config.yaml
dataset: "phrases spoken by 400 fixed synthetic voices"
input: "waveform_16khz"
targets: ["speaker"]
num_classes: 400
arch: "tdnn"
precondition_frequency: 16
merge_dims: true
adamw_lr_other_params: 0.00096
batch_size: 128
Rows from block 13 of a small sound classifier, named by matrix and row number. Each number is 200 + 30 x the weight over its row's rms, rounded and kept within 0 to 999. All counts start at 0.
Before each channel's rows are labels from the 100 clips, of 14976, where the channel reaches its highest value: "responds to" is what is common among them. Only what is clearly more common there than usual is listed. The data: phrases spoken by 400 fixed synthetic voices. In brackets: how many of the 100.
# conv: pointwise conv (model.blocks.13.conv.weight, 384x384x1), inputs 0-76

responds to: breathy voice (64)
conv.304,163,201,269,187,158,218,195,173,224,186,216,160,162,230,227,151,229,192,160,213,163,194,244,186,212,191,223,150,160,218,191,202,197,200,235,209,205,218,238,188,213,191,265,275,160,198,171,195,226,222,190,234,216,189,202,181,210,189,173,190,196,209,199,194,213,209,151,147,156,173,220,165,254,208,225,236,225

responds to: slow speaker (51); thin (high-pass) (38)
conv.127,158,202,208,159,219,210,174,208,208,227,214,233,176,201,238,211,245,185,178,181,173,150,234,220,202,161,93,196,215,166,198,204,192,229,197,235,273,183,195,191,163,173,195,209,162,187,255,176,241,186,231,203,233,178,164,191,234,161,171,200,167,188,292,251,230,199,191,195,216,198,176,244,237,148,197,189,141

responds to: deep voice (76); fast speaker (51)
conv.357,208,238,237,227,208,240,170,200,225,255,117,167,163,200,183,235,196,234,183,231,249,174,183,204,207,213,173,230,177,180,227,182,270,230,229,281,181,229,153,190,211,210,169,188,176,155,183,162,212,181,232,187,168,214,223,211,198,165,169,166,233,138,183,210,158,189,210,263,184,203,204,187,155,206,229,172,213

responds to: wide pitch range (64); fast speaker (57)
conv.367,165,232,217,191,180,202,238,224,197,201,217,215,163,170,186,219,186,138,137,204,183,232,170,178,204,226,200,191,215,172,276,194,211,198,205,180,201,178,217,199,144,251,183,204,217,159,216,212,205,235,230,256,159,159,271,233,217,211,223,180,245,159,183,156,197,231,195,184,239,124,222,179,211,193,174,254,206

responds to: slow speaker (48)
conv.287,161,197,200,176,206,202,264,220,198,222,192,267,199,199,258,224,208,230,204,195,164,244,204,201,183,214,189,155,195,209,140,177,255,195,236,192,213,176,210,217,182,171,251,202,215,193,164,194,174,147,234,248,224,124,172,218,266,190,253,196,215,228,193,208,169,255,206,219,160,178,151,198,204,160,194,239,219

responds to: breathy voice (73); child-like voice (57)
conv.238,163,257,224,148,202,170,172,181,279,149,231,224,221,174,149,193,161,204,203,114,190,265,222,207,150,179,239,204,177,221,215,189,160,226,154,179,218,145,200,161,175,237,214,216,243,190,241,224,205,209,215,159,240,139,191,215,265,211,139,157,255,146,137,197,216,209,188,231,196,224,195,206,188,158,220,199,251

responds to: high voice (74); fast speaker (49); thin (high-pass) (34)
conv.115,200,199,225,194,167,228,229,242,190,226,224,203,193,225,226,188,212,186,268,226,161,181,182,204,215,188,202,233,195,163,187,164,177,219,177,224,178,175,156,222,193,214,204,217,143,163,255,235,181,219,242,191,187,228,176,223,182,177,134,228,156,146,205,171,192,211,238,224,191,206,177,202,219,203,200,182,200

responds to: bright voice (58)
conv.79,266,225,243,248,172,226,216,213,176,257,187,194,225,231,113,178,212,200,243,235,224,201,260,211,181,182,262,259,190,158,172,171,199,167,212,184,232,185,275,231,151,174,184,208,237,192,176,193,172,237,222,195,258,197,176,166,228,158,210,211,233,183,180,187,201,226,162,211,172,223,198,230,183,198,251,208,193

responds to: low voice (53)
conv.158,205,212,219,199,254,193,232,176,235,170,235,206,204,122,141,197,190,200,179,186,165,179,199,180,146,219,166,219,205,196,180,166,189,205,184,163,235,278,165,178,234,182,153,180,227,222,236,226,206,201,219,183,192,220,188,140,164,192,193,212,203,204,214,246,230,209,203,201,212,174,192,198,192,201,230,173,131

responds to: bright voice (56)
conv.374,215,164,209,200,205,167,207,171,186,199,192,234,229,167,151,194,168,215,227,252,260,179,221,221,175,166,180,197,197,147,230,207,199,215,175,189,218,163,229,187,219,274,201,228,222,258,197,251,176,235,181,255,182,237,106,211,198,98,181,221,224,198,186,206,174,138,181,233,165,218,174,173,203,189,217,219,168

responds to: thin (high-pass) (33)
conv.76,180,201,228,218,149,178,104,191,218,221,190,201,212,206,203,178,150,196,219,175,128,227,184,131,182,155,212,229,164,188,213,171,179,183,224,150,196,180,168,194,231,209,162,222,162,222,245,222,156,184,156,196,230,215,210,242,185,197,202,268,214,192,218,176,220,116,181,228,200,156,230,243,228,223,208,211,219

responds to: breathy voice (73); fast speaker (62); low voice (55)
conv.14,126,235,269,253,190,180,194,198,187,216,198,259,227,153,220,239,202,163,160,142,172,168,209,167,219,196,174,214,214,199,213,225,234,196,196,204,214,162,176,135,234,203,207,243,182,153,181,161,173,271,216,236,193,216,168,204,224,180,219,243,217,167,166,168,237,182,195,193,196,229,163,181,133,243,183,186,254

responds to: white noise (36)
conv.229,247,205,170,230,255,224,272,245,190,180,126,197,145,201,198,236,193,204,192,159,160,196,180,177,245,272,186,218,210,208,201,232,242,234,202,222,214,230,193,220,203,145,233,170,173,205,226,221,250,181,241,181,170,158,172,216,243,259,196,189,238,210,187,202,173,162,225,237,214,161,173,191,220,210,197,152,232

responds to: thin (high-pass) (57)
conv.60,181,252,204,205,197,186,190,180,191,177,218,205,224,206,235,215,189,192,166,176,222,261,283,219,167,220,154,226,201,175,251,224,196,189,192,204,191,200,169,193,165,203,154,228,231,276,243,220,187,231,218,207,238,234,271,177,213,167,171,179,191,183,175,199,209,174,188,188,208,196,208,170,203,141,228,203,213

responds to: wide pitch range (66); deep voice (63); fast speaker (54)
conv.341,209,159,214,124,210,265,178,195,212,243,179,264,249,280,253,151,221,208,243,176,185,207,224,258,183,160,212,237,190,203,201,295,199,181,222,209,206,204,169,246,203,216,199,227,238,203,231,171,206,195,187,207,155,167,213,232,198,224,203,189,246,244,229,204,185,214,176,185,222,175,198,163,218,167,226,203,153

responds to: wide pitch range (53)
conv.214,160,239,169,199,180,196,219,157,227,91,263,218,193,196,215,214,217,193,218,138,213,237,212,238,197,156,214,164,218,206,191,207,162,210,180,191,239,166,179,209,217,193,171,172,177,212,225,214,184,199,193,239,200,257,205,241,215,204,203,168,202,169,127,190,189,213,170,182,204,150,195,263,198,124,202,202,180

responds to: bright voice (57)
conv.251,236,222,183,183,191,206,209,239,152,298,219,242,242,187,177,216,200,188,247,226,197,212,178,172,175,205,220,213,187,202,185,213,172,200,177,246,134,238,221,209,183,186,201,213,219,174,187,148,242,236,168,271,183,215,278,190,218,191,228,184,206,267,167,230,260,251,203,199,251,173,151,154,184,234,203,210,226

responds to: thin (high-pass) (40)
conv.284,187,177,190,163,221,259,172,192,202,244,134,176,242,166,123,227,226,253,230,178,163,214,216,218,234,236,216,184,241,219,164,185,154,182,156,202,226,179,191,198,188,197,179,175,187,182,147,198,219,198,236,202,219,180,199,200,166,138,221,183,184,103,218,212,182,242,231,217,225,206,236,236,167,192,192,180,236

responds to: wide pitch range (77); high voice (70); fast speaker (48)
conv.162,208,228,129,230,217,181,198,153,158,241,253,166,207,202,222,149,218,219,194,201,209,187,199,168,178,253,183,130,205,153,215,188,150,184,241,179,206,172,234,179,231,181,216,206,157,171,207,212,177,206,197,245,105,131,231,243,163,265,250,216,170,233,257,207,215,208,179,198,262,177,217,192,172,194,165,177,214

responds to: wide pitch range (59); low voice (55); fast speaker (47); thin (high-pass) (31)
conv.82,217,229,230,208,206,253,149,198,186,183,187,198,189,204,257,152,203,220,210,186,189,225,161,150,174,177,254,272,208,223,210,207,170,198,187,204,180,226,211,172,195,175,145,168,161,141,206,211,188,202,219,210,197,197,205,238,159,154,219,225,203,242,200,189,199,205,233,174,225,176,268,253,227,203,185,158,213

responds to: child-like voice (86)
conv.194,178,223,254,190,169,194,202,161,186,225,190,223,135,190,210,145,156,188,213,221,199,212,220,187,204,215,218,171,163,185,250,232,194,222,159,187,227,216,187,168,173,198,196,169,273,189,233,216,176,231,174,159,199,253,200,203,202,221,227,170,222,159,159,187,164,192,201,256,179,191,210,203,200,261,127,202,159

responds to: deep voice (94); fast speaker (49)
conv.139,226,181,184,214,213,171,199,190,145,200,222,211,192,194,212,229,165,185,245,202,155,213,149,198,188,156,242,239,214,169,206,164,167,154,193,211,209,226,172,219,154,169,206,215,130,217,200,163,203,188,223,153,169,198,219,182,169,203,247,270,208,241,163,207,181,182,242,232,201,206,221,185,178,171,163,212,233

responds to: deep voice (85); wide pitch range (57)
conv.55,174,180,229,222,165,197,205,193,162,192,230,244,187,177,204,222,230,201,231,222,274,162,158,202,168,144,175,174,218,214,218,189,225,234,223,219,207,203,240,203,175,183,204,279,199,197,206,226,184,186,235,209,223,177,233,177,235,182,214,192,181,177,232,170,192,254,187,182,175,161,217,149,208,203,213,213,239

responds to: breathy voice (63); fast speaker (52); high voice (52)
conv.269,199,203,272,189,172,169,173,168,184,222,231,181,167,172,219,188,243,168,280,213,233,202,182,199,169,199,239,229,222,226,202,185,178,167,180,227,141,188,272,203,242,269,200,223,196,215,172,199,193,192,136,203,208,203,178,149,173,155,148,220,203,205,165,165,216,204,199,230,164,224,289,188,189,193,205,226,214

responds to: fast speaker (51)
conv.311,119,167,191,165,219,192,193,191,240,211,216,228,199,204,171,203,211,214,236,191,218,108,183,213,165,211,258,217,194,165,251,170,220,223,198,217,232,234,163,155,178,205,219,186,148,232,192,176,172,216,203,178,182,212,229,188,189,226,130,231,225,210,192,188,223,261,169,212,268,185,182,192,159,159,218,193,229

responds to: breathy voice (73); deep voice (67)
conv.231,101,243,162,229,203,189,205,188,207,195,201,213,257,195,202,190,200,208,171,229,240,262,226,233,207,214,214,210,164,186,195,243,217,217,192,211,195,227,209,190,178,219,163,226,205,209,200,207,159,152,175,197,183,239,183,184,231,192,174,179,169,153,125,193,161,217,226,198,168,182,180,155,199,236,223,232,163

responds to: thin (high-pass) (37)
conv.218,235,224,204,182,238,243,180,195,184,186,189,151,183,247,203,218,190,240,218,249,181,184,191,228,218,201,187,161,178,123,223,214,196,209,173,237,206,212,255,194,187,177,248,260,187,190,209,186,162,235,207,200,187,216,184,235,224,214,281,136,187,189,166,187,196,165,236,195,165,196,229,202,210,241,155,188,174

responds to: wide pitch range (83); deep voice (72); fast speaker (55)
conv.122,241,223,166,99,229,267,179,218,167,217,192,183,201,209,230,191,176,184,166,179,213,222,186,208,213,195,212,181,218,215,158,200,251,215,227,209,188,227,162,171,178,205,246,153,180,184,156,204,228,194,243,252,231,208,262,281,203,225,217,167,242,173,204,196,221,248,183,151,245,167,189,153,174,225,166,162,195

responds to: thin (high-pass) (39)
conv.173,236,139,215,206,194,221,171,178,162,199,213,170,188,180,195,227,212,232,179,230,140,254,199,165,200,184,220,225,192,211,223,207,202,167,157,282,178,205,185,240,199,182,210,201,167,223,173,192,161,207,224,199,206,202,232,180,133,199,179,230,230,170,121,213,169,178,206,222,234,197,184,208,213,183,178,197,187

responds to: wide pitch range (61)
conv.356,174,150,210,156,238,182,192,182,209,226,213,226,165,189,194,250,201,166,204,234,159,188,228,169,207,193,151,177,201,112,157,187,176,178,185,206,211,234,244,216,222,226,226,206,178,152,232,180,174,229,201,179,184,190,243,243,202,169,130,141,215,202,199,203,207,140,211,189,185,251,225,241,215,191,179,184,230

responds to: slow speaker (51); thin (high-pass) (35)
conv.338,229,184,262,198,190,178,244,178,220,200,161,205,199,175,249,229,255,165,191,216,236,213,197,131,162,220,178,233,251,186,167,184,201,212,192,206,216,159,207,192,196,208,213,168,208,243,211,230,171,235,175,220,202,184,224,213,151,211,182,206,216,196,259,272,176,196,180,225,178,157,223,201,246,206,161,185,138

responds to: child-like voice (59)
conv.239,169,193,158,171,183,160,232,185,215,227,204,213,194,173,195,240,202,245,224,260,199,157,219,235,266,199,160,207,216,191,248,245,249,203,242,239,228,258,191,186,181,173,149,178,196,188,169,196,172,218,200,181,176,187,201,187,179,190,210,213,214,191,199,177,183,198,173,183,170,248,236,175,222,228,152,198,204

responds to: thin (high-pass) (34)
conv.116,108,189,276,237,238,217,195,249,221,132,195,209,167,204,221,207,238,218,195,203,228,172,174,234,197,181,178,218,189,213,151,184,208,195,218,243,192,190,157,178,206,218,237,174,212,184,228,199,184,196,149,218,210,207,270,172,207,206,221,242,189,147,197,194,180,209,196,203,236,168,159,234,231,158,198,219,226

responds to: wide pitch range (72); deep voice (67); fast speaker (57)
conv.175,163,199,108,188,201,217,169,202,167,190,164,201,203,191,226,234,160,275,231,142,226,180,210,218,212,212,180,202,191,131,235,154,167,190,200,177,173,181,141,135,176,153,178,224,185,243,194,142,242,165,182,149,180,174,229,228,164,173,137,178,172,222,187,230,226,207,194,174,163,273,213,186,190,195,235,141,217

responds to: low voice (70); thin (high-pass) (29)
conv.97,151,254,198,178,168,208,196,244,161,171,194,150,216,171,140,186,213,260,213,169,168,185,195,217,244,226,200,159,204,193,163,196,194,203,217,200,179,245,167,157,219,200,117,222,195,175,225,228,248,268,210,184,194,136,208,203,202,158,166,187,223,149,161,201,216,198,211,233,205,199,125,192,201,153,181,213,252

responds to: dull voice (58); high voice (50)
conv.88,196,200,217,193,144,175,173,207,244,236,177,183,218,208,248,187,238,203,194,233,208,170,166,169,199,250,217,219,205,187,167,198,200,193,311,217,203,214,164,267,275,128,207,179,177,183,173,200,169,167,223,191,213,248,219,226,239,250,186,192,181,218,163,240,213,255,151,110,189,198,203,252,221,209,195,220,123

responds to: fast speaker (63)
conv.325,225,157,242,208,204,209,178,194,190,204,260,207,168,192,207,209,215,255,176,222,250,207,219,175,205,214,196,224,158,198,180,220,232,207,207,212,173,218,239,216,224,109,187,183,201,189,199,182,143,238,215,186,197,231,186,160,264,181,181,210,240,179,208,161,180,131,218,224,185,238,184,203,220,190,240,171,247

responds to: fast speaker (52)
conv.298,211,203,164,169,228,223,156,165,203,185,200,175,260,169,224,208,235,201,196,181,197,155,144,219,190,174,222,196,219,231,218,159,240,146,201,214,153,192,199,235,236,204,221,210,163,228,175,245,177,234,135,224,173,202,168,171,192,144,221,195,168,208,179,158,181,147,174,217,230,178,248,191,145,190,241,223,236

responds to: wide pitch range (69); fast speaker (49)
conv.349,211,203,225,181,218,223,181,189,193,181,172,226,233,195,187,149,208,262,187,185,182,118,187,193,201,189,138,145,135,203,225,175,202,169,267,165,214,211,200,157,197,185,214,207,230,247,209,200,176,261,234,226,164,252,177,210,194,190,147,243,156,155,153,174,182,186,171,118,163,205,208,188,216,194,167,183,220

responds to: child-like voice (80)
conv.358,212,157,199,193,233,203,220,226,213,163,217,190,193,219,213,234,220,199,223,115,201,203,214,187,227,217,200,201,192,163,205,123,247,216,183,136,230,205,165,172,140,178,206,206,216,175,161,196,248,193,193,202,202,198,222,175,158,231,218,232,180,179,188,212,193,142,168,216,181,196,249,195,180,186,200,208,195

responds to: fast speaker (48)
conv.178,204,198,154,224,277,198,171,188,195,156,179,188,270,253,218,167,215,239,158,147,217,221,219,188,165,189,182,203,136,126,247,187,177,173,218,202,242,203,204,193,241,151,252,202,177,232,245,177,184,227,253,158,188,177,193,185,232,240,251,212,228,217,209,211,190,175,212,141,217,203,179,154,149,182,185,222,190

responds to: thin (high-pass) (46)
conv.256,162,191,180,205,253,166,156,225,175,205,136,200,230,220,260,169,228,236,198,246,164,187,239,198,170,208,183,210,136,215,207,166,235,181,158,188,250,151,206,224,218,223,193,220,181,243,170,242,223,177,215,208,190,171,197,233,153,171,181,159,157,208,177,208,184,176,182,211,184,248,167,220,201,249,198,187,261

responds to: child-like voice (88)
conv.58,152,136,231,258,192,217,188,236,215,160,198,249,185,232,222,182,192,154,187,144,182,205,161,177,256,217,183,189,184,218,226,162,215,227,194,220,291,215,192,192,215,212,232,235,214,248,237,200,195,220,226,180,186,234,193,221,159,248,194,223,194,197,181,210,200,162,179,184,200,175,196,199,194,184,213,186,188

responds to: high voice (66)
conv.18,176,248,185,201,180,191,187,206,222,235,236,227,207,159,313,173,226,238,237,202,253,188,207,182,207,167,163,249,184,202,154,112,158,152,168,184,222,198,147,232,223,144,186,193,179,211,207,204,181,187,172,170,141,236,209,180,211,162,177,210,197,191,195,171,212,168,164,177,195,220,184,247,199,212,179,164,225

responds to: child-like voice (60); fast speaker (53)
conv.119,143,207,191,219,164,195,176,174,179,202,188,192,202,230,135,241,222,200,217,140,213,195,221,231,219,195,157,208,207,230,223,250,212,188,186,177,253,227,282,161,166,163,183,189,160,199,175,194,144,258,190,179,166,229,229,201,218,215,152,185,244,208,242,203,167,199,226,150,229,200,232,215,224,163,175,211,206

responds to: low voice (55); thin (high-pass) (31)
conv.111,226,226,211,240,235,180,158,144,219,186,180,163,203,196,217,186,211,164,222,211,197,262,184,163,160,218,194,227,204,207,207,190,186,250,195,234,219,182,233,235,167,188,234,195,209,177,202,169,159,178,206,188,205,265,179,254,204,178,241,206,184,144,135,190,172,181,210,190,181,191,180,218,180,237,218,217,179

responds to: deep voice (89); breathy voice (59)
conv.346,227,233,217,185,162,199,208,250,235,240,223,118,148,148,217,227,174,178,235,207,175,142,240,225,234,231,182,162,187,218,177,138,187,204,183,198,204,217,195,189,185,144,224,225,268,186,163,179,210,213,243,175,185,154,221,179,193,255,235,246,193,157,183,226,166,197,148,175,197,209,161,167,213,232,171,219,231